Rows from block 3 of a small spectrogram enhancement model, named by matrix and row number. Rows with one number belong to one channel. Each number is 200 + 20 x the weight over its row's rms, rounded and kept within 0 to 999. All counts start at 0.
After each channel's rows are labels from the 100 clips, of 14976, where the channel reaches its highest value: "top examples" is what is common among them. Only what is clearly more common there than usual is listed. The data: phrases spoken by 400 fixed synthetic voices.
# convs0: first 3x3 conv (model.mid.1.convs.0.weight, 256x256x3x3, each kernel summed), inputs 128-255
# convs1: second 3x3 conv (model.mid.1.convs.1.weight, 256x256x3x3, transposed, each kernel summed), outputs 128-255

convs0.22,195,229,195,202,198,184,205,143,190,219,200,190,231,191,140,222,197,242,193,186,223,163,195,180,197,208,188,221,204,227,226,181,170,213,183,202,199,221,228,214,174,170,204,169,187,182,217,160,178,186,194,248,208,174,203,156,184,216,197,156,189,199,179,201,193,184,164,199,189,189,219,189,204,218,225,215,175,225,190,211,179,167,151,212,238,178,200,176,185,186,194,203,210,201,197,213,195,193,191,174,210,221,177,167,212,169,190,174,144,206,201,228,205,205,211,190,199,198,184,209,197,172,201,163,209,160,180,186
convs1.22,204,204,196,243,196,209,185,202,150,193,223,233,190,194,231,218,217,202,190,244,180,223,219,206,173,213,202,230,198,203,215,203,222,207,206,189,237,223,190,186,199,241,194,197,207,209,190,207,207,231,221,190,210,226,200,238,229,200,228,206,192,180,223,203,197,215,188,219,206,199,226,229,209,231,234,210,228,243,201,223,213,211,229,224,241,182,231,207,196,223,201,240,209,200,237,192,161,203,183,206,186,204,193,210,188,229,194,180,215,223,251,223,155,202,189,175,212,185,217,173,166,191,188,233,190,201,224,197
top examples: reverberation; low voice

convs0.41,200,228,211,186,222,173,224,207,183,205,213,167,233,216,156,208,161,234,185,209,203,185,226,172,218,211,174,195,194,190,204,157,221,206,198,195,178,207,248,215,193,168,221,207,221,210,185,164,157,200,183,245,188,192,218,192,180,236,184,202,182,213,217,256,170,173,173,174,186,183,210,169,191,179,255,216,221,203,195,207,158,189,180,206,249,172,201,183,200,205,198,216,204,191,220,182,209,205,202,194,236,183,189,221,224,173,198,166,214,200,215,193,198,237,251,207,211,194,205,181,211,192,203,207,174,179,167,205
convs1.41,228,193,200,258,216,216,198,210,175,191,252,244,181,201,231,223,192,191,215,241,178,205,230,189,206,199,194,206,203,179,193,190,219,192,221,178,219,198,189,186,161,249,217,216,224,222,169,220,226,222,240,191,180,212,175,221,238,191,233,152,203,188,230,190,175,190,205,217,199,192,224,219,216,201,197,207,220,215,201,221,213,221,231,223,184,173,187,236,180,204,194,208,196,202,185,198,185,216,192,188,213,200,203,206,177,218,208,193,226,225,238,201,191,207,202,177,203,217,215,188,199,182,215,225,193,224,188,185
top examples: reverberation; low voice

convs0.105,217,223,221,186,211,196,195,194,186,195,239,186,183,202,197,192,199,192,189,207,207,192,183,178,167,183,178,188,177,204,213,195,188,220,194,199,198,187,208,190,164,261,240,193,191,207,176,161,278,162,215,219,191,182,196,213,186,192,186,146,172,216,198,190,161,197,197,190,178,185,197,176,234,198,196,192,205,199,193,233,181,181,185,210,166,175,199,196,184,190,159,178,177,189,174,194,198,197,199,193,214,175,189,195,190,229,176,208,212,198,218,159,198,183,199,188,198,232,190,182,215,186,201,212,195,197,200,225
convs1.105,188,233,210,187,162,200,173,194,191,199,168,185,187,218,208,223,230,190,212,212,219,200,209,220,160,186,234,231,194,200,213,214,217,215,191,237,171,192,190,186,244,162,193,210,175,220,202,219,172,225,175,202,234,212,234,202,195,192,207,196,228,183,218,226,195,216,211,203,203,190,183,220,182,196,197,213,184,211,184,176,183,224,180,179,219,154,219,163,180,183,190,185,207,181,189,175,204,187,183,199,209,212,202,178,210,187,194,228,179,191,198,206,230,218,197,205,219,185,181,198,204,201,214,172,229,176,182,208
top examples: clipping

convs0.182,191,219,215,161,188,190,193,194,191,198,183,188,212,227,162,192,220,199,181,201,224,174,219,207,169,206,196,192,204,213,191,200,206,199,181,179,210,213,202,197,193,178,199,190,205,234,219,193,170,199,186,239,200,201,187,197,200,183,219,209,197,221,208,185,190,202,185,183,211,209,204,211,228,213,260,213,230,234,205,228,197,196,201,185,227,207,235,194,204,215,187,227,202,194,214,220,196,158,203,186,194,178,205,199,202,185,206,182,185,183,202,177,147,202,194,170,164,201,197,148,158,199,185,189,176,157,195,209
convs1.182,173,197,199,149,206,219,217,221,185,196,228,221,232,217,171,222,201,207,188,226,219,197,182,218,196,198,201,209,238,220,185,168,184,182,206,174,182,172,202,230,211,227,205,184,140,173,196,195,226,199,212,150,168,169,190,159,235,206,196,176,176,204,200,202,228,188,215,244,194,191,238,232,183,201,216,219,230,212,211,229,192,195,201,197,211,177,208,206,200,201,203,203,197,233,199,202,189,205,200,194,232,191,207,179,193,231,186,210,200,208,194,219,185,188,220,188,200,231,199,222,179,203,219,204,223,215,227,203
top examples: quiet level; thin (high-pass)

convs0.208,176,184,196,174,177,127,158,211,198,181,200,203,189,213,200,210,229,181,186,232,194,187,191,210,171,168,199,198,181,184,191,198,197,193,193,229,211,214,192,197,172,204,207,217,188,234,196,164,215,205,217,209,216,189,218,244,195,227,206,191,216,214,179,215,207,186,202,221,194,201,211,235,191,199,203,223,193,215,201,182,207,196,133,169,203,164,210,165,201,202,186,195,213,191,140,197,157,201,177,226,202,217,190,192,178,204,213,207,205,185,193,173,197,209,196,206,190,166,186,205,197,211,211,174,224,207,217,216
convs1.208,229,218,161,192,183,198,191,190,222,151,175,172,193,220,229,177,191,149,209,194,221,204,211,194,173,204,190,148,186,236,199,198,212,200,237,216,189,226,202,203,214,186,210,224,208,218,201,203,202,185,212,207,203,220,187,228,165,214,181,197,213,230,202,185,183,199,238,170,203,182,199,168,217,226,225,178,199,205,196,203,200,214,189,203,196,183,199,178,210,183,171,171,198,198,182,212,217,198,194,189,211,205,180,211,168,207,186,239,200,173,178,186,221,194,215,226,196,192,169,190,243,237,222,197,187,204,203,169
top examples: clipping

convs0.170,215,212,189,195,225,194,212,215,208,171,212,143,207,230,167,161,162,193,208,184,192,203,214,165,182,218,191,172,210,233,190,193,165,192,199,154,177,161,189,192,184,199,202,198,168,201,198,182,199,165,189,221,167,181,179,165,178,183,196,172,162,218,195,166,189,182,226,198,179,180,256,209,215,227,231,213,231,247,206,235,204,222,197,195,213,170,240,180,221,206,189,213,193,202,193,232,178,194,195,200,230,203,176,197,171,194,180,207,224,177,191,163,187,184,221,196,202,174,188,199,191,210,215,216,191,174,158,204
convs1.170,193,215,231,184,161,179,171,186,161,231,175,204,193,187,196,232,219,228,185,203,225,188,199,218,162,175,222,215,186,183,195,188,214,202,204,218,198,202,186,193,213,196,176,190,174,205,217,210,176,219,186,195,224,195,215,220,212,217,210,189,213,174,216,219,196,206,170,215,221,187,182,224,156,178,160,205,157,220,169,161,171,185,187,206,238,183,229,178,175,220,185,195,208,182,196,177,161,184,178,203,196,223,190,174,219,198,215,209,178,197,209,218,216,211,186,205,212,179,195,207,174,168,203,162,221,184,208,210
top examples: clipping

convs0.216,185,164,193,180,207,172,178,201,215,170,190,207,185,171,216,165,197,186,211,186,198,177,188,227,223,161,183,193,146,215,189,197,201,199,178,200,184,246,207,208,190,199,196,183,174,204,170,173,198,190,195,216,204,171,196,215,157,239,176,176,218,179,169,188,231,183,166,235,232,177,199,192,212,246,180,168,162,205,209,194,194,198,165,199,197,194,203,209,206,192,217,148,247,192,179,210,210,197,220,185,169,229,173,214,204,190,224,180,164,179,169,229,210,188,190,177,214,183,180,213,191,186,201,197,205,211,194,198
convs1.216,215,181,177,173,187,224,190,200,211,181,192,202,190,243,199,183,201,177,187,238,247,206,212,211,129,200,206,185,201,198,214,207,190,197,221,199,213,197,209,203,213,215,206,214,196,215,213,202,226,201,207,165,195,211,178,225,191,234,224,186,197,199,189,187,211,215,219,248,195,191,227,207,185,190,210,213,215,225,208,189,189,206,219,166,244,198,249,173,205,225,194,188,186,162,224,151,239,197,196,227,178,233,236,170,177,194,192,215,208,182,201,193,202,189,205,229,175,227,175,213,205,200,202,224,201,231,235,186
top examples: thin (high-pass); pink noise

convs0.174,222,207,186,173,210,208,218,209,208,166,210,141,206,246,166,187,173,177,207,187,215,214,204,190,162,223,201,177,229,225,191,191,189,181,212,150,167,168,207,186,196,198,198,190,163,201,195,203,199,186,186,201,167,181,186,154,184,188,220,182,156,224,188,200,167,174,212,203,181,191,221,191,202,210,235,209,233,218,220,225,178,220,205,193,236,167,229,177,208,209,186,207,176,205,216,201,195,194,198,202,215,210,202,217,174,207,181,206,209,175,192,186,196,170,221,216,177,214,182,189,220,216,232,227,175,202,187,190
convs1.174,192,196,231,194,169,181,174,189,162,226,176,188,197,180,175,222,217,237,167,198,194,203,193,214,178,173,222,210,185,166,178,191,216,196,186,218,199,185,185,190,198,208,176,185,184,190,216,211,177,212,195,195,231,206,220,203,216,219,211,200,215,175,214,223,187,196,174,211,221,195,176,227,152,181,143,216,153,202,178,162,178,164,190,217,224,201,192,186,171,201,215,196,199,195,189,183,165,178,183,209,174,200,192,182,205,192,234,193,185,194,203,203,207,208,175,185,205,172,192,229,180,172,190,178,218,176,202,220
top examples: child-like voice

convs0.141,209,192,203,207,207,220,193,192,222,221,202,231,209,189,171,216,199,224,217,179,206,158,180,181,215,174,172,212,200,236,215,214,199,218,185,210,213,254,210,208,186,219,207,184,181,175,194,169,235,199,214,196,191,172,197,195,166,214,162,177,230,209,184,186,214,179,183,233,226,180,212,175,214,214,221,195,146,184,170,183,203,174,143,221,185,211,166,198,180,178,203,163,224,186,170,210,215,197,197,176,204,207,190,158,185,197,220,144,180,209,173,234,204,197,180,202,190,219,182,201,198,154,198,186,197,193,204,191
convs1.141,218,188,192,206,181,220,189,200,192,190,197,216,204,223,231,190,196,200,184,246,213,201,196,198,136,218,199,216,199,201,217,202,199,176,206,195,219,204,215,199,217,217,186,195,206,196,208,193,213,199,214,180,210,214,203,231,197,200,204,185,177,170,194,214,213,236,215,250,194,217,248,210,195,216,230,197,228,244,217,205,202,218,244,193,244,200,254,177,221,228,179,231,195,189,248,179,173,200,191,227,190,212,219,190,181,219,177,204,222,206,235,193,167,186,214,183,203,194,196,177,172,212,195,242,192,225,225,193
top examples: thin (high-pass); pink noise; white noise

convs0.235,216,221,179,189,214,177,215,170,195,185,206,192,223,158,157,207,193,197,215,167,239,209,189,203,201,211,158,183,187,221,219,174,224,216,202,187,178,226,231,217,213,190,211,186,192,207,212,195,181,194,204,227,179,205,202,199,187,222,196,213,203,202,204,221,170,170,173,193,204,180,197,184,192,207,282,187,191,211,182,201,157,190,147,222,266,177,198,171,189,187,208,168,218,175,207,195,209,192,205,189,249,221,185,214,212,177,199,151,216,191,189,219,198,219,224,203,190,196,200,203,217,188,203,180,189,201,164,171
convs1.235,215,153,220,249,202,215,179,236,202,203,221,240,198,228,213,210,187,213,219,249,174,199,182,219,228,183,214,226,185,180,168,173,192,178,180,192,236,181,205,189,157,223,207,201,224,206,184,195,209,226,224,190,187,206,185,210,220,200,223,159,193,155,183,205,199,192,199,234,199,195,204,204,193,189,182,220,210,211,208,194,206,222,229,208,203,203,215,237,195,241,207,189,193,195,170,175,183,212,200,199,179,200,216,195,172,194,215,184,236,213,206,209,205,199,190,167,203,224,181,186,188,183,187,230,193,244,175,185
top examples: reverberation

convs0.72,176,232,173,200,208,190,174,186,209,179,181,164,232,215,205,232,207,192,214,197,195,226,236,186,206,202,224,190,203,206,188,193,201,200,184,203,169,222,178,195,205,144,188,218,194,217,184,227,154,209,170,218,218,207,209,197,184,179,215,214,204,199,202,208,187,207,234,180,217,207,226,229,210,229,237,260,227,232,205,232,218,228,192,220,230,196,245,218,196,209,219,221,218,223,216,240,196,172,173,202,189,204,196,206,202,180,183,212,172,169,180,197,180,222,184,191,183,174,173,208,184,216,206,167,214,146,160,192
convs1.72,204,188,190,211,207,213,189,183,171,198,215,222,209,187,177,161,161,199,177,190,184,192,156,163,172,204,163,199,198,174,227,200,178,221,219,192,232,170,234,212,187,233,200,192,225,175,190,185,228,183,211,183,197,205,213,216,202,209,181,205,184,181,195,210,187,190,201,187,156,184,171,163,166,157,177,174,176,136,191,182,156,168,208,170,168,194,156,185,202,181,184,190,123,174,204,174,200,210,208,204,184,185,202,194,202,229,200,201,219,208,205,152,204,150,199,202,194,200,203,206,189,211,181,188,178,203,232,194
top examples: reverberation; thin (high-pass)

convs0.179,206,198,177,194,236,197,220,204,202,177,205,142,227,224,152,171,159,194,206,184,185,227,209,169,180,226,202,179,216,247,184,201,179,184,203,155,191,160,208,205,187,197,198,195,179,197,208,195,189,166,164,219,172,190,189,172,184,198,212,187,172,226,210,187,175,178,222,199,187,186,253,198,205,219,239,226,231,228,207,229,204,214,199,177,236,182,220,178,216,194,200,223,176,215,214,228,193,193,212,204,229,192,189,196,191,200,184,195,229,173,199,175,191,180,213,206,185,196,200,199,200,215,213,211,193,192,171,183
convs1.179,193,216,227,183,172,184,168,206,170,228,182,202,193,178,187,223,215,228,174,191,220,178,192,210,157,171,212,201,181,157,191,198,222,218,201,215,208,199,188,191,206,206,183,189,191,212,200,207,187,215,192,178,216,199,208,233,229,201,213,187,216,184,217,205,193,200,182,208,221,177,166,217,158,173,145,212,155,202,164,161,178,168,188,204,232,178,224,188,177,225,183,181,209,177,201,173,176,192,178,194,205,211,177,153,203,201,241,191,183,200,192,209,216,208,180,205,221,180,180,211,173,170,190,169,212,183,190,214
top examples: rumble

convs0.201,186,187,194,185,149,127,151,181,209,196,191,189,141,158,202,199,208,191,205,192,181,173,178,202,179,160,176,190,144,180,213,211,208,209,170,196,194,205,184,196,211,197,199,187,205,231,209,178,210,208,205,226,205,198,202,211,203,219,223,206,195,224,201,199,214,203,183,192,200,204,186,207,199,208,182,169,195,192,163,177,198,178,185,205,224,183,205,187,196,184,202,192,179,166,161,163,136,195,173,215,203,232,172,193,157,167,187,173,180,177,197,188,185,178,171,183,208,168,190,210,154,177,203,153,221,168,189,211
convs1.201,215,200,174,196,208,212,210,191,241,168,188,180,214,224,195,173,174,168,234,199,197,201,220,197,210,173,199,174,209,228,179,201,167,175,203,187,173,184,207,235,172,190,217,214,197,200,194,182,229,171,199,218,166,168,173,191,157,204,175,173,208,204,182,165,194,185,218,229,205,184,225,178,222,210,230,212,220,219,215,211,205,217,159,175,187,202,218,192,227,161,213,182,206,224,162,218,239,198,210,194,201,221,212,197,179,179,198,226,198,175,159,198,239,201,220,219,185,226,180,219,232,194,226,190,192,228,190,180
top examples: quiet level

convs0.19,208,249,199,210,194,184,177,147,175,206,202,199,204,198,131,208,167,221,199,180,192,162,203,161,195,193,180,202,173,191,210,178,175,240,193,172,208,202,213,218,179,193,218,197,237,193,238,186,178,206,219,238,199,217,192,195,184,175,189,215,175,235,204,190,199,214,186,174,190,197,219,191,220,202,240,249,184,231,177,234,188,181,170,236,202,197,219,183,196,197,197,243,205,182,202,207,208,192,213,186,227,184,182,204,217,185,201,178,188,223,233,192,189,211,215,201,210,180,222,193,195,176,209,169,215,162,171,186
convs1.19,215,181,187,238,185,214,186,219,149,192,222,234,184,232,238,205,202,193,191,255,198,208,214,208,184,211,211,226,198,199,207,189,212,215,196,203,230,207,196,181,195,248,186,209,209,220,194,193,211,226,219,199,215,204,216,250,208,210,215,189,207,151,213,227,191,196,191,238,207,200,228,233,184,220,219,203,229,261,212,220,198,224,231,205,242,180,240,215,193,256,197,213,204,193,214,185,183,210,187,201,180,217,219,215,181,213,203,195,243,185,240,219,168,200,202,202,208,214,190,184,179,176,209,232,205,212,211,189
top examples: reverberation

convs0.161,225,219,204,202,236,203,214,202,201,185,203,148,219,213,156,165,167,207,194,180,211,194,217,166,186,218,193,174,207,241,208,190,177,200,196,146,192,182,202,211,197,185,199,192,179,192,204,189,186,153,184,223,174,188,177,180,192,190,198,190,153,227,203,179,191,196,220,202,193,200,244,201,196,224,233,203,228,240,197,214,210,196,193,201,216,162,232,166,236,201,175,222,197,210,195,233,174,189,201,190,225,211,176,209,180,185,182,188,225,190,188,157,184,184,215,199,203,184,187,207,173,209,207,199,188,181,162,215
convs1.161,175,203,235,175,160,178,171,183,192,228,178,193,190,192,199,238,229,228,193,199,232,203,193,229,180,179,224,215,188,175,188,202,211,211,195,222,197,201,185,187,204,195,179,184,174,214,212,214,173,227,183,219,219,184,216,218,219,225,222,194,216,178,205,216,191,178,171,208,223,184,172,229,160,175,155,220,157,218,182,161,166,190,184,199,247,184,224,183,178,223,211,189,216,177,190,166,157,186,182,205,185,231,193,191,220,191,219,222,184,184,212,226,222,212,179,204,192,177,191,194,183,168,187,167,220,183,207,213
top examples: clipping

convs0.187,200,208,170,184,230,197,202,203,213,165,207,167,215,241,161,177,166,188,218,191,213,199,220,176,188,206,223,157,202,238,210,193,173,214,188,168,199,162,196,192,199,189,210,205,172,223,221,202,169,190,184,223,189,209,183,187,188,196,231,188,144,231,166,178,186,192,226,198,199,191,252,215,216,232,248,232,225,250,214,232,218,221,207,193,222,189,243,185,216,215,179,211,203,213,206,239,192,170,207,200,197,208,196,210,177,187,184,206,199,155,183,187,193,190,202,206,197,194,173,201,172,196,214,207,212,180,154,185
convs1.187,183,209,217,179,161,170,166,171,178,222,179,195,194,189,176,216,207,221,192,201,218,200,188,204,162,171,212,206,178,163,191,208,214,209,202,216,200,185,189,189,213,204,174,183,187,200,226,207,188,211,193,202,221,200,218,225,217,234,202,205,212,191,215,217,192,196,175,210,218,178,166,215,156,167,158,204,155,191,165,163,168,169,176,196,236,189,209,160,176,199,201,186,194,164,194,170,163,184,171,211,182,217,191,177,209,187,232,216,177,191,200,197,222,209,177,205,199,168,187,231,174,169,190,158,220,173,217,212
top examples: clipping